{"train_examples": 72500, "crop_scale_min": 1, "activation": "gelu", "parallel_block": false, "num_experts": 4, "moe_every": 1, "patch_size": [2, 2], "depths": [2, 5, 2], "lr": 0.014, "final_lr_fraction": 0.1, "adamw_weight_decay_other_params": 0.05}
Rows from block 5 of a small multi-label image tagger, named by matrix and row number. Rows with one number within an expert belong to one neuron, the router's apart. Each number is 128 + 32 x the weight over its row's rms, rounded and kept within 0 to 255. All counts start at 0.
Before each expert's rows are labels from the 100 images, of 14848, where the router gives the expert most weight on average: "responds to" is what is common among them. Only what is clearly more common there than usual is listed. The data: drawn branching plants. In brackets: how many of the 100.
# router: router (model.blocks.5.mlp.router.weight, 4x96, trained with AdamW), inputs 0-47
# up: expert up (model.blocks.5.mlp.up, 4x192x96), inputs 0-47
# down: expert down (model.blocks.5.mlp.down, 4x96x192, transposed), outputs 0-47

# expert 3
responds to: autumn leaves (100); three-way forks (94); drooping (50)
router.3 [152 124 148 117 140  68 109 114  62 123 103 186 158 175 113 126 156 119 110 153 115 119 146 115  67 106 132 126 117 172 113 120 188 120  90  77 121 127 177 121 182 125  91 113 132 155 103 142]
up.35 [158 136 170 160 154 159 150 151 184 139 116 122 140 134 110 110 164  84 119 140 127 137 124 113 148  56  68 103 140 120 120 125 133 122 145 110  85  68 171 117 120 127 119 173 150 140 217 190]
down.35 [123 140 106 137  86 103  68  54 135 142 137 133  76 170 147 111 108 104 149 130 106 147 146  96 160  89 205  96 160 133  83 109 113 128 113 124 156 158 161 149 115  98 110 165 118  97 136 148]
up.36 [100  83 168 191 121  82 112 131 167  89 206 129 132 139 172  96 108  95 101 158 121 150 104  96 140  93 140 117  97  89 125 145 170 126 106 155  96  54 140  87 171  99 151 130 191 116 162 144]
down.36 [205 180 143 166 124 117 145 175 186  84 118 123 162 114 172 169  93 131  60 134 156  83 141 215 147 150 116  97  85  81 115 150 163 140  85 143 121 118  94 122 118 118 117 168 153 174 110 193]
up.37 [135 111 182 172 168  55 169 155 141  91  98 115 118 133  91 120 128  99  72  77  68 134 200 142  89  99 138 137  77 120 108 148 117 140 137 130 101  99 103 151 111 120 151 148 145 120 212  99]
down.37 [166 133 129 170 212 161 126 152  45 142 128 153 139 150 143 163 116 119 194 150 162 113 102 158 114  96 166  84  88 102 110 153 159 145 143 135 134 128  96  92 142  83 123 177 150 128 134 151]
up.38 [157 136 179 129 136  88 113 170 156 147 222  76 153  83  99 122 173 156 122 122 128 105  92 135 171 147  88 101 103 115 132  71 154  87  89 164  83  60 112  67 151 128 130 111 108 123 122 149]
down.38 [136  84 154 153  94 159 163 117 119 164  96  70 128 158  83 120  98 104 147 126 152 101 153  69  98 115 161 116 100 116 131  86 136 154 144 190  78 128 113 163 124 129 139 124 189 139 175 128]
up.39 [207 136 136 152 168  69 154 125 157  91 131  77 122 108 157 110 103 146 105 117  94  89 128 136  91 150 119  88 135 190  88 139 147 128 116 160 130 145 130  59  99 133 112 136 192  94 130 106]
down.39 [105 107  94 129 129  75 172 175 139 147 128 144 148 106  97 137 147  96 162 110 143 102 154  99 132 101 109 114 104 102 119 109 124 123  62 114 129  93 140 114 124  92 135  88 150 200 187 200]
up.40 [144 131 157 151 121 120  75 136 113 111 125 178 212  95 162 139 143 178 151 155 118 149 161  97 151  57 132 124 156 121 118 158 153 144 137 144 170  91 100 102 101 157 143 129 151 137 153 108]
down.40 [122  84 126 101 119 111 159 144 116 129  95 127 128 202  98 170 159 132 116 124 131 118  91 118  89 170 159 165 120 181 109 162 135  92 133  75  93 111 156 164 186  88 156 173  99 121 156 162]
up.41 [126 122 127  38 169 125 108 141 127 147 105 126  61 143 100 154 118 145  83 127 107 121 124 146 137 160 130 146 126 176 123 172 162 127  88 135 141 132 141  70 142  19 125 101 135 143 174 143]
down.41 [143 130 147 171  97 120 116 128 167 124 174 126 180 119 171 157 107 158 106 147 121 180  88  47 133 151 112 133  83  94 103 140 121  71 127 149  90 121 101 160 115 163 143 103  99 167 113  78]
up.42 [128  98 147 137 191 152 122 172 109 159  75  86 146 151 135 140 163  92 159 106 121  90 171  78 126 127 166  94  64 161 137 105 129 131 157 155  72 112 199 100  77 135 121 150 146  84 148 124]
down.42 [146 179 116 148 139 165 156 122  96 110 115 164 123 162  91 120  75  95 144 235 109 144 105 134  98 173 131 110 119  59 152  96 116 173 212 158 110  81 114 128 100 131 169 127 158 129  96  83]
up.43 [187 146 147 170 138 103 180  98 103  78  96 115 143 136 133 152  92 166 101 118  58 114 111 139 149  74 184 128 119 114  86 130 143 137 140 167  74  84 131 115 117 126 134 109 143 127 170  79]
down.43 [128  82 160 122 117 108  95 179  94 127 195 109 148  91  66  67 155 128 177 105 108 159 159 112  69 141  86 118 146  66 192 205 117  87 119 149 159 135  78 140 153 117 144  98 138 148 110 146]
up.44 [ 94 129  79 135  75 155 119 112 112 171 216 117 124  72 162 132 151 119 107 122 156 159 125 165 115  90 103 151 115 147 133 216 190 140 137  89 103  74 161 106 100  77 133 122 145 162 115 139]
down.44 [140 160 136 154 115 149 126 173 161 134 153 113 118 151 193 151  55 141  94 142  87 136 104 125 153 136  82  99 105 110  98 147 106 113 114 130 169 196  90 153 124 186 153 130 151  86 104 104]
up.45 [140 163  94 142 111 158 153  97 123 151 116 167 155  73  70 175  92 159 108 123  85 140 126 173 121 176 127 132 122 167  65 144 170 110 173 124 125 175 143 137  86 182 158  92 108 106  97 134]
down.45 [107  72 148 137  87  92  91 185 144 154 135  56 179 152 121 105 123 126 190 112  99 134 161 133 100 131 124 136  97 128 139 136 177  94 145 152 139 102 119 102 147 146  83 139 107  96  88 140]
up.46 [130  94 164 149 174 129 148 123 139 159 121 105  96 102 120 172 110 147 163 149  72  72 139 142 130 115  76 133  98 116 128 115 107  97 158 122 146  85 194 136 120 125  90 136 105 155 146 129]
down.46 [130 121 105  73 107 135 143 104 126 104 104 150 144 121 150 120 131 140 126 116 108 188 125 145 147 145 141 100  50 148 159  98 153 136 132 117 114 142 123 217 128  73 119  73 166 108 110 155]
up.47 [163 147  77 116  85 181 116 104 171 137 169 116 153  62 161 158 146 114 126 166  67 115 120 108 100  83 136 159 131 136 146  97 137 139  72 168 144 116 144 127  94 140 157 166 129 205 135 188]
down.47 [112 110 141 127 119 131 104 113  81  90 115 126 123 133 128 101 108 114  56 141 113 177 129 160 131  98 142 179 129 117  97 110 195 165  57 180 151 124 136 136 100 182  92 174 120 126 169 136]
up.48 [118 128 102  94  93 130  96 147 104 161 113 122 159 106  65 173 158 140 157 166 148 122 177  90 107 138 173 190 138 143 113  99 103  51 173 134 116 113 138  67  91 152 163 102  79 134  77 148]
down.48 [100  91 180 128 114 190 149 127 154 201 153 120 109 161 107 133 135 166 106  82 152 167 169 102 129  87 128 133 159  52 180 134 135 121 156 127 103 174 140 167 159 131 132 172 148 106 154 156]
up.49 [120 102  69 148 110 143 159  74 180 105 127 119 150 134 136 108 127 126  73 124 107 183 146 147 193 136 119 103 100 105 112 174 141  92 122 144 124  94 137 116 123 140 131 119  97 144 179 133]
down.49 [106 104 192  87  76 139 181 102 136 178 133 127 125 127  89 124 103 103 121 142  94  97 116 109 132 156 161 163 173 134 131 160 116 145  85 156 131 135 118 157 147 132 162 133 114 131 122 128]
up.50 [173 108  97 136  98 148  90 155  86 182 138 129 140 118  90 167 105 142 119 114 147 161  67 133 153  54  83 123 111 162 145 125 168 103 148 128 135 110 114 153  90  87 132 135 147 134  95 141]
down.50 [ 86 172 150 181 139 117 148 109  82 169 179 114 119 139 134 111 160 127 124 123 122 174  96  97 137 183  98 180 139 162 107 112 104 135 214 138 110 141 139 104 152 142 107 135 121 116 131 104]

# expert 2
responds to: bare (100); two-way forks (71); spreading (40)
router.2 [168 168 166 134 112  91 159  97 106 142 138  75 150  87 127 187 121  67  78 173 116  69 116 107 142 157 131  68 119 120 114 182 181  84 106 152 151 154 147  71 165 122 170 107 115 115 120 142]
up.35 [116 163 143 143 109 113 125 124 137 128 144 153 122 162  91  93 191 107 114 163 118 158 123 106 131  90 113  66 177 140 137 132 119  65  90 188  80  91 137 129 100 151 148 195 152 155 123 132]
down.35 [129 117 135 131  90 100 101 117  98 117 145 133 132 122 135 136 113 157 133 139 103 125  90  87 103 135 125 101  98  97 159 171 126 170 116 110 133 163 134 152 185 192 220 157  63 129 110 145]
up.36 [108 127 113  79 149 136 160  84 104 160 126 178 116 144 101 152 139 162 108 104  77 131 171 135  95  94  95 139 118 148 114 140 181 128 161 107 144 114 138 126 113 123 163 112 158 153 136  79]
down.36 [100 121  90 118 144  84  89 141 161 109 131 112  71 171  88 172 187 157 160 162 109 147 117 110 200 140 107 188 103 197 164 105  94 124 114 198 142 128 148 121 121 142 129  84  73 115 178 118]
up.37 [139  87 129 184 158 133 119 183 126 159 123  85  85 128 150 194 165  97 121  90 173 115  93 109 130  81 121 123 152 129  90 157 158 113 121 111  93  97 184  67 146  95 199 149  95 155 101 139]
down.37 [173 119  37 172  98 121 183 113 124 180 107 104  67 102  71 157 123 176 103 122 144 130 103 118 135 123 123 142 127 148 117 169 130 132 132  91  96 137 177 182 162 187  95 146 164 120 109 107]
up.38 [ 96 103  87 161 129 172 190  95 155 137 136 131 204 114 125 182 101 182 156 134 121 131 126  98 164 136 148 114  91 145  96 180 155 136 151 162 153  83 168 107 116 117  85 100 115 146 122 116]
down.38 [105 153 108 138  97 109 202 119 152  92 125 116 143 105 138  87 106 118 176 175  79 156 112 147 184  86 101 112 173 142 140  67 161  95 154 155 157 110 118  90 125  79 194 103  56 165 122 171]
up.39 [134 163 134 141  87 130 143 177 196 195  72 135 109 119 126  95 119 169 102 146 160 145  78  62 149  75 141  74 123 109  83 111  93 112  75 149  67 119 196 111 172 140 147 180 110  83 104 181]
down.39 [139  95 146  68 109  65 132  84 138  84 152 163  95 107 150 130 151 132 121 116 100 162 157 109 181 149 114 122 141 141 121 122 156 143 168 133 118 147 161  73 105 101 114 190 133  98  54 148]
up.40 [125 132 129  38  86 165 160 111 109 131  58 118 129 137 139  90 120 184  98 127 118 193 116 165 102 130  88  96 194 164 168 103 148 141  77 122  95  89 129 126 169 119 115 147 129 128 136 128]
down.40 [111 145  56 119  82 118 121 142 183 126 106 181 147  94  91 117 126 163 210 133 146 114 104 128  93 167 169 123 100 173 116 167 108 111 127 156 126 136 112  99 167 123 104 103 128 105 129 163]
up.41 [ 98 136 158 201 123 168 163 160 141  84 152 124 120  95 131 207 117  83 104 103 124  82 144 135 131 106 119  97 157 127 124 141 169 125 100 189 186 120  53 106 101 133 164 141  97  95  99  91]
down.41 [165 153  99 131 164 136 138 101 144 131 143 135 135 174  69  96 156 155 144  98  66 157  95 113  92 140 173 160  76 121 124  91  96 106 173  74 181 111 127 156  93 105 164  64 123 144 129 157]
up.42 [168  93 147 138 101 147 146 148 105 114 181 170 117  85 128 163 102 106 116 131  88 160 158 129  51  95 152  91 118 137 167 116 104 121 115 163 212 135  77 124 118 156 134  86 107 119  73  56]
down.42 [138 102 141 109 145 118  84 138 123 142 110 142 152 128 106 154 206 108  97 136 166  96 141  68 158 217 114 171 139  98 178 106 156 124 120  57 175 132 102  75 190 107 182  45 107 126 177 139]
up.43 [119  72 107 170 125 130 112 113  81 127 138 176  81 131  85 102 133  77 111 158 122 194  79 128 146 125 110 144  70 140 121 183 112  88 135 152 133 166 109 153 119 105 109  85 122 140 139  75]
down.43 [134 141 113 111 147 109 144 158 107 143 153 135 153  83 126 108 100 155 146 155 122 126 114 188  38 145 142 109  89  87  99 113 228 139 172 197 157 103 151 155 121  77  99 105 166 117 130 136]
up.44 [144  90  57 115 121 110 131 162 128 111 131 110 106 125 145 174  69 137  96 176  75 170  91 135 152 134 155  89  74 130 109 101 166 134 137  62  65 102  80  86 155 136 130 114 108 104  78 190]
down.44 [122 139 161 169 137  65  83 131 123  82 122 162 139  83  71 139  97  74 142 110 164 169 144  92 151 170  83 151 170 137  97 123 172 107 126  67 115 157 154 204 183 102 157  76 152 169 117  54]
up.45 [161  90 120 203 154 121 113 110 163 121 137  62 125 163 164 147 176 134  81 151 133 109 180 199 113 134 128 104 129 107  89 128 166 151 165 116 107 170 132 120 107 106 109  97  95 136 137 117]
down.45 [115 155  94 153  94  94 123 116 107 140 113 115 138 116 101 126 138 138 150 127 165 140 127 142 109 112 101 106 142 163 121 139 139 100 186  98 145 100 118 130 101 159 130 156 117 150  85 118]
up.46 [121  77 113 106  73 120 146 172 127 114 120 147  97 156 107 147 156 166 165 119  92 169 157 107 118  90  96 106  90 164 152 154 211 123  68  89 121 108 152 178 107 163 103 136  89 158 135 117]
down.46 [159 180 107 113 135 134 109 123 118 140 177 113 100 166 143  64  77 135 177 123 125 151 164  91 143 179 108 155  85 146  84 150  98  94  91 120 141 142 221  78 102 142 148  64 102 140 141 131]
up.47 [ 85 139 141 101 138 112 158 124 173  76 105 149 204 124 104 166 126 163 161 109 147 139 133 174 140 155  96  75 169  48 168 137 150 128  94 101 173  96 179 193 123 117 125 133 150 109 108 107]
down.47 [157 127 141  97 126  92 137 137  83  93  72 166  89 121 151 153 174 167 133 106  98 103 128 104 125 113 149 188 147 124 136 114 130 200  26 136 103 114  73 125 177 172  89 129 137 115 132 133]
up.48 [137  89 151 132  96 153 105 120  95 119 157 183  96  97 137 160 180 147 102 169 126 130 102  84 133  88 131  74 146  60 188 135 136  48 103  99 192 164  73  98 165 137 136  82 154  98 144 139]
down.48 [136 181 100 149 154 107 163 132  68 144 121 101 133 135 121 102 126 132  51  70 155 172 142 135  82 183 121  76 113 151  97  92  63 152 200 106  84 193 181  97  75 128 156 151  95 148 157  87]
up.49 [ 80  90 127 106 134 127 125 160  80  97 127 177 165 126 165 117 102 131 184 152  93 135 119 107 110 165 139 141  94 139 114 123  98 136  98 136 153 135 188 193 122  93  87 125  69 174 153 130]
down.49 [148  74  89 125 159 152 148 106 130 110 109 119 110  88 127 127 162 108 117 133 211  93 130 166 166 130 121 139 174 136 136  87 132  94 100 166  94 152  60 135 134 158 113 121  69 110 134  99]
up.50 [ 75 131 149 127 113 139 133 110 134 204 169 137 177 101 154 140  98  92 139  85 162 112 116  99  71 109 111 112 102 144 111 158 155  89 122 156 105 160 171 138  88 106 130  94 159 156 148  74]
down.50 [179  91 101 125 133 146 144 161 114 122 110  99 130 113  90  99 115 157 104 126 133 166 161 101 128 143 141 151 163 139 183  98 151  92 156 155 180 117 125  86 131 124 119 138 112 138 133 135]

# expert 1
responds to: two-way forks (100); red berries (76); wide (74)
router.1 [ 90 119  54  89 101 118  95 186 181 132 157 133 109 149 123  77 143 146 190  99 137 194 108 136 117 117  86 111 107 120 142 137 112 147 110 147 142 106  92 193 106 137 114 113 141 139 147 120]
up.13 [191  94  57 179 136 156  67 117 110  82  81 135 123  88 145 153 105  94 109 214 116 129  86 158 178 117 149 163 105  97  89 150 122 107 102 111 110 120 155 106 111 123 143 122 149 170 106 154]
down.13 [ 90 140 159  61 142 113 143 106 142 112 160 146 190  94 114  66 126 162 122 119 109 110  70  79 108 150  69 118 137 117 125  70 132  68 113 182  83 132 126 124 194 118 127 146 115  70 157 135]
up.14 [111  94 111 106 114 198 181 137 110 133 107 141 176  99 130 152 109 161 118 115 102 169 122 145 172 163 139  74 150 178 105 113 104 115 139 154 152 168 102 177 139  94  90  92 140 122 139 119]
down.14 [140 145 152 150 111 100 145 179  90 120 129  69 138  90  77 201  91 169  77 153 149  96 133 115 110 141  91 155 133 107  84  92  67  77 148 101 116 115  97 184 111 132 140 187 179 177  91 146]
up.15 [201 109  86 140 110  85 149 138 105 160  98 135 162  57 122  97 139 144  68 184 140  78  72 167 147 187 161 126 153 163 118 130 146 144 108 157 109 108 101 148 134 121 169 131 143 137 176 179]
down.15 [134  79 147 153 128 167 108 159 123 118 113 121 177 111 207 122 138 208 119 120 150  81 116  64 171  94  69 115  98 102 122  84 109  48 121 151 116 135 127 141 135  93  80 144  99 167 172 114]
up.16 [133 113 116 167 128 190 121 131 145 101 143 149 148 116 133 198 181 102  63 206  94  81 171  74 125 140 174 109 164 154 112 128 123  92 126 159 120 135 142 117 124  71 144 158 110  75  78 142]
down.16 [130 147  88 106 170 114 151 154 142  89 113 120 133 176  83 134 121 112 158 148 141  74 149 113 144 187 107 124  78  91 113 116 153 152 146 115  75  62 127 137 145 117 141  95  85  96 171 129]
up.17 [137 157  99 125  82  92 118 133  83 116 145 149 162 124 144 125 145 165 129 133 120 105  61 158 154  66 135 119 165 132 147  98 156 136 155 165 154 137 112 156 139 131 214 115 144 169 163 143]
down.17 [ 99 134 197 176 198 153  94 131 123 162  95  88 152 143 127 108  87 105 119 115 106 111 172 149 148 183 136 113  34 112 187 104 146 126 155 119 117  93 115 134 156  81  72 101 127 169 135 146]
up.18 [119  87 151 138 119 141 143 113 160 118  81 146 141 105 164 140 130 148 145 161 125 173 129  93 173 144 149 152  75 129  66 176 136 155 136 141  95  91 121  88 167 192 110 118 146 143  83 140]
down.18 [139  76 131 115  99  85 138 153 150 141 126 108 130 184 119 178 163 160 133 158 119 107 161 118 132 167 136 195  53 127 161 115 174 150  92 139 120 133 133 108 105 156 132 142 107 136 129  94]
up.19 [141 139 113 181  43 108 121 186  92  57  97 133 145  75  62 116  95 105 129 123 137 139 199 113 119 134 129 167 183 149 122 165 150 114  74 131 151 148 140 155 123 193 182 145 109 158 128 122]
down.19 [150 114 153 113 130 141 109 124 153 135 131 124 121  91 178 104 126 131 131 152 171 124  88  87 143 121  96 212 132  94 129 133 115 157 171 147  77 130 101 126  84  89 158  91 169 109 145 172]
up.20 [102 122 117 174 152 133 140 151 152 137 115 149 127  31  95 153 151 162 127  81 189 129  96  57 147 118 133 146 132  70 145 113  83  97 150 156 153 159 110 115 111 124 152 152 179 151 128 172]
down.20 [162 167  43 196 134 116  91  80  87 104 106 105 183 128 147 153 123 101 163 106 166 118  98 116  93  95 136 116 113 170 130 132 156  45  78 154 149  56 172  92 159 146 149 137  94 119  91 137]
up.21 [116 135 121 126 143 165 123 119 135 121 114 160 179 134 130  87  94  70 131 124  98 171 108 172 159 159  80 130 160 104 139 137 136 137 155 145 135 112 129  73 166 114 101 166  76 172 145 205]
down.21 [181 121 141 171 119 156 152 136 151 101 138  88 141 136 115 123 113 148 125  70 127 157  93 148 163 113 195 136  83 125  73 153 130 116  96 144 114  77 165 151 130 148 123 159 145 135 110  95]
up.22 [160 133  89 212 103 130 126 182 117 117  98  65  85 112 165 126 133 156 116  88 145 130 102 121 133 115 159 151 143 108 111 153 171 171 147 114 126 136 111 137 122 137  53 117 107 164  94 190]
down.22 [123 105 107 134 134 123 156  97  74  96  98 169 136 190 129 126 143 107 121 178 114 103 153 158 167  94  73  54 153 116 150 137 105 149 125 134  88 101 145 128 193 114 159 107 173 169 214  94]
up.23 [164  88  87 151 199 159 135 143 136 185 144  87 168 129 137 102 185 202 122 160  84 128 163 129  78 130 106 148  92 111 154 111 124 109 135  77 128 126 141 139 114 125 130  94 114 107  57 117]
down.23 [111 108 170 133 108 109  88 135 112 159 134 175 118 158  58  62 109 154 109 106 133 128 161 123 146 140 139 140 184 115 134 161 136 177 119  82 111 135  91 152 195 145 145 116 130 116 133  97]
up.24 [118 110 115  96 156 119 135 142  51 169 142 144 155  71 120 105 139 113  93 161 117 152 162 115 109  81  79 113 173 108 143  60 158 139 117  82 174 191  87 223 104 114 182 125 146 138 124  60]
down.24 [111 162 177 126 123 165 135 110 216 130  99 164  99 136  82 141 133 148 106 159 156 104 144 154 171 106 121 124  57 129 107 117 119 155 102 129 127 125 131  92 141  72 138  80 144 107  76 108]
up.25 [174 134 150 173 149 149 110  90 216 102 134  81 169 115 135 183 158 117 123 172 154 129 113 136 104  87 134 139 121 129 110  83 166 126 134 104 166  98 126 102 123  92 189 113 106  84  97 115]
down.25 [181 136 140  41 137 118 175 151  58 114  94 124 151 112 116 196 122 101 127  84 193 159 123  97 171 104  89 127 124 114 120 127 142 109  94 159 156 155 152 108  95 138 163 169 114 105 165 194]
up.26 [ 91 112 150  92 123  90 126 148 122 103 130 156 139 157 150  64 173  94  97 193 125 116 153 108 130 150 127 147 163 110 123 102 190 111 133 179 123 101 112  81 126 124 153 136 176 105 149 167]
down.26 [120 174  99 135 130 113 126 145 139 141 164 170 175  77 106 115  89 107 127 120 171 120 149 111  53 138 119 143 121 119 118 113 106 110 128 100 148 149 135 186 106  69 150  97 157 175 133  76]
up.27 [169  79 145 177 129 173 132 100 186 117 112 166 131  95 133 112 151 150  92 117 138 110 142 150 122  64 128  38 147 150 110 143 120  58 136 126 175 145  95 108  69 151 126 200 127 110 169 117]
down.27 [118 143 105 130 136  93 207  98 119 132 134 218 112 164 159 127 129 108 148 131 126 107 104 144 159 136 177 122  76 135 159 107  97 116 141 168  92  97 171 129  71 119 179  95  93  91 129  90]
up.28 [122 130  97 125 108 153 132 144 161 133 113 162 128 143 108 118 156 132 119 154  87 168 183 127 138 141 120 157  85 102  96 188 150  70  87 102  71 153 141 166 127 124 142 101 129 113 154 191]
down.28 [139  90 154 208 125 116  82 115  94 170 103 155 176 152 131 146 140 122 124 128 148  68 110 133 150 167 134 150 173 135 177 128 116 177 183  71 104 157 122 147 168 106 111  94 140 121  67 134]

# expert 0
responds to: narrow (93); three-way forks (87); bare (58)
router.0 [139  97 161 173 163 198 178 106 145 131 119 137 116 110 135 154  90 158 120 106 124  71 136 127 122 161 156 188 148 101 111  72  94 140 179 106 106 119 139  95  97 133 138 173 112  86 115 120]
up.35 [165 127 109 102 180 102 130 186 110 100  57 122 132 118 122  70 109 112  58 144 101 171 147 150 101 145 103 106 152  65 134 178 131 140  99  97 126 183 166 143 108 121 121 105 115 124 148 134]
down.35 [ 58 136 123  98  86 108 132 137 145 139 139 140 191 159 163  78  89 131 147 123 123 133 136 119 138  92  59 119 143 117 187 140 130 129 128 129  72 187 137 151 137  77 112 135 136 158 151  91]
up.36 [143 110  81  81 123 118 150 158  70 147 145  97 147  93  85 110 149 159 109 133 146 170 117  99  69  96 128 185 116 137  95 108 120 152 167 128 170 150 117 187 153  86 168 103 141 115 131 106]
down.36 [118 110 106 155 207 178  88 109 123 139 141 190  91 122 114 170 184 159 123 142 103 146 101 170 159 162 146  88 124 138  99 136  68 123 158 148  79 137 198 125 104 154  96  96 111 121 102 106]
up.37 [153 182 141 102 127 103 119  89 146 194 106  92 110 155 172 144 147 166  82 124 124 101 117  94 106 148 150  74 115 115  97 118 192 108 100 129  84 163 117 130  69 179 110 116  97 200  86  73]
down.37 [113  65 122 174 119 175 133 120 109  60 118 139 151 106 103  47 185 111  90 122 116  83 156 156 117 130 102 113 173 171 138 146 109 139  88 111 153 111 100  91 113 139 130 167 138  79  90 195]
up.38 [100 156 176  89 146 142  89 132 194 113 128 196 191 118 117 152 131  86 110 159 120  85 116 116 155 130 134 104 113 127 135 142 123 152  87 146 164 116 149 109  65 156 105 134 144 147 125 137]
down.38 [119 111 183 101  87  72  98 128 123 127  96 154 164 122 131  94 149 168 119 149 140 107 145 158 157  83 145 141 144 176  89 145 151 162 135  64 125 137 171 159 195  68 107 101 123 146 114 105]
up.39 [175  76 116 181 182 176 134 137 136  98 112 154  72 119 130  89 103 199 115 162 103 147 110 145 112 120 124  81 149  70 134 151 146  78 103 110 142  90  77 158  82  98 188 102 122  84 105 154]
down.39 [177 149 158 126 132  57  83 107 159 184 128  87 167 121 145 167 121 104 162 141 127 101  83 166 145  47 115 106  94 139 166 151 119  89 150 170 127 148 126 109 152  98  43 121 118 110  92 100]
up.40 [132 161 163 165 140 120 137 114 132 120 139 172 125 130 126 105 159 142  50 119 124 156 148 145  85 128 124 112 155 127 121 185 154  66 174  97  95 128 172  84 165 152 152 110 119 169 124  89]
down.40 [164 156 123 129 145 113 143 148 104 129 131 118  82 160 143 130  85 115 114 155 128 185 120 135 155 189 114 129  97 147 115 138 132 182 109 111 161 116 120 136 106 107 101 164  83  75 104 156]
up.41 [131 159 111 162 171 135 117  69  96 151 177  91 125 146 164 174  85 107  79 128 154 114 189  93 133  96 159 136  60 108 115 110 165 207  93 153 127 110 128 193 112 143 114 119  92  87 136 140]
down.41 [100 107  68 189 130  95 176 157 146 126 126 128 135 104 105 129 122 176 105  61 146  98 130 129 113 114 133  92 129 221 136 102  72 152 157 139 193 137 110 137  84 165 142 139 110 155 159 127]
up.42 [131 111 111 214  67 120 198 143 101 210 107 114 113 106 170 147 178 210 160 135 116 135 116 104 133  80 113 120 126 162 150 122 155 159 151 137 103  96 128 116 113 105 101 159 160 174 115 103]
down.42 [115 155 126  88 152 126  99 147 114  56  71 116 166 156 156 166 116 131 112 180 126 175 167 160 129 183 101 123 120 148  83 108 113 142 118  58 132 174 143 137 124 115 125 198  86 110 180 176]
up.43 [146 182 140 106 180 167 169 143 150 141 152  70  87  81 157 165 105 153 151 102 125  75 132 135 167 128 131  88 138 132 152  92 170 105 135  73 117 119  96 113 108 114  90 106 129 122 103 169]
down.43 [ 61  85  88 112 108 140  54 143  95 153  98 131 102 147 130 114 118 167 116 148  80 108 109 110 128 120 112 154  97 122 158 132 150  72 170 117 127 129 139 165 131 127 145 169 107 176 222 129]
up.44 [227 119 145 154 140 126 160 168 131  89 104 121 142 124 171 142  85 133 141 145 116  71 215 104 141 132 139 141 197 146  85 124 128 116 134 131 114 127  87 128 174 181 123 121  81 138  67  90]
down.44 [ 53 137 125 101 126 126 158 120  94  73 122 152 111 153 147 148 118 135 185 105 125 120  54 150  26 143 122 135 130 143 109 180  96 164  93 128  93 170 169  57 161 129  98 111  96 128 129 142]
up.45 [131 122 156 116 102 149 101 146 105 161 143  76 179 159 165 133 144 206 110 163 126 147 134 120  87 155 112 177 114 119 153 165 179 111 118 192 106 151 108 170 137  70 103 139 110  82 110 125]
down.45 [165 121 141 115  94  74 128 145 186 138  81 208 129 108 129  91  65  64 115 153 130 129  78 140  44 136  96 100 105 168 104 129 104 117 142 166 146 186 162 128 162 169 141  80 134 163 166 119]
up.46 [ 71 181 133 124 157 166 122 111 140 149  93 147 121 123 106 135 172 115 191  89 112 180 135 117 142  91  92 114  97 203 183 128 116 112  99 187  91 138 143 107 100 155 144 152 114 121 119 139]
down.46 [180  86 108 106 104 113 120 199  88 133 139 144 173 111 142 148 143 139 110 152 186 133 108  67 152 136 150 160  93 121 140 112  93 169 105 128 134 152 161 184 142 139 174 151 138  63  70  76]
up.47 [159 122  94 194 112 163 114 129 133 199 195 146 100 138 146  68 133 187 107 136  87 101 160 158 139 146 110 111 127  93 141 103  79 129 173 102 145  82 137 107 116  75 164 121 170 119  76 147]
down.47 [142 157  95 109 169  99 129 102 124  93  79  77  98 163 138 129 139 123 134 168 110 115 199 122 124 130 112 114 179 123 106 126  83 109 101 121  76  90  76 163 129 101 191 130 123 184  68 135]
up.48 [155 165 113 125 116 119 129 134  89 109 113 102 177 136 109 169  73 138  81 137 123 197 138 161 136 146 126 124 134  49 124 169 125 158 108 144 102  75  86 130 189 187  89 119 162 133 138 120]
down.48 [102 111 111 131 202 159 131  76 149 191 114 129 122 107 124 103 153 107 199 140 128 141  80 105 134 149 146 164 148 126  48 147 137 136 104  24 110 170 171 180 166 114 137 162  95 146 136 122]
up.49 [106 164 110  78 104 104 124 124 194 134 138 146 123 102 128 147 121 136 145  99 125 169 132 105 138 136 166 106 174  70 166 148 153 162 104 122 131  91 118 132  84  60 157 105 146 215  85  94]
down.49 [185  92 122 145 152  76 141 114  99  92 139 179 124 120 110 142 161 125 127 136 141 144 134 153 172 122 100 255 111 107 149 126 132 143 171  98 158  76 160 162 118 128 134 152 124 118 107 141]
up.50 [170 130  85 138 150 182 106 116 116 132 115 103 131  82  67 119 148 208  92 102 137 192 124 158 137 115 133 123 168  67 165 110 150 142 159 127 129 105 148 141 103 150  54 154 119 157 168 117]
down.50 [ 41 148 190 133 162 193 100  89 181 145 151 143  91 136 151 159 124 114 144  90 108  92 199 115 113 140 161 183 111 149 117 140 117 113 124  36 138 124  89 128  84 135 109 119 141 152 108 145]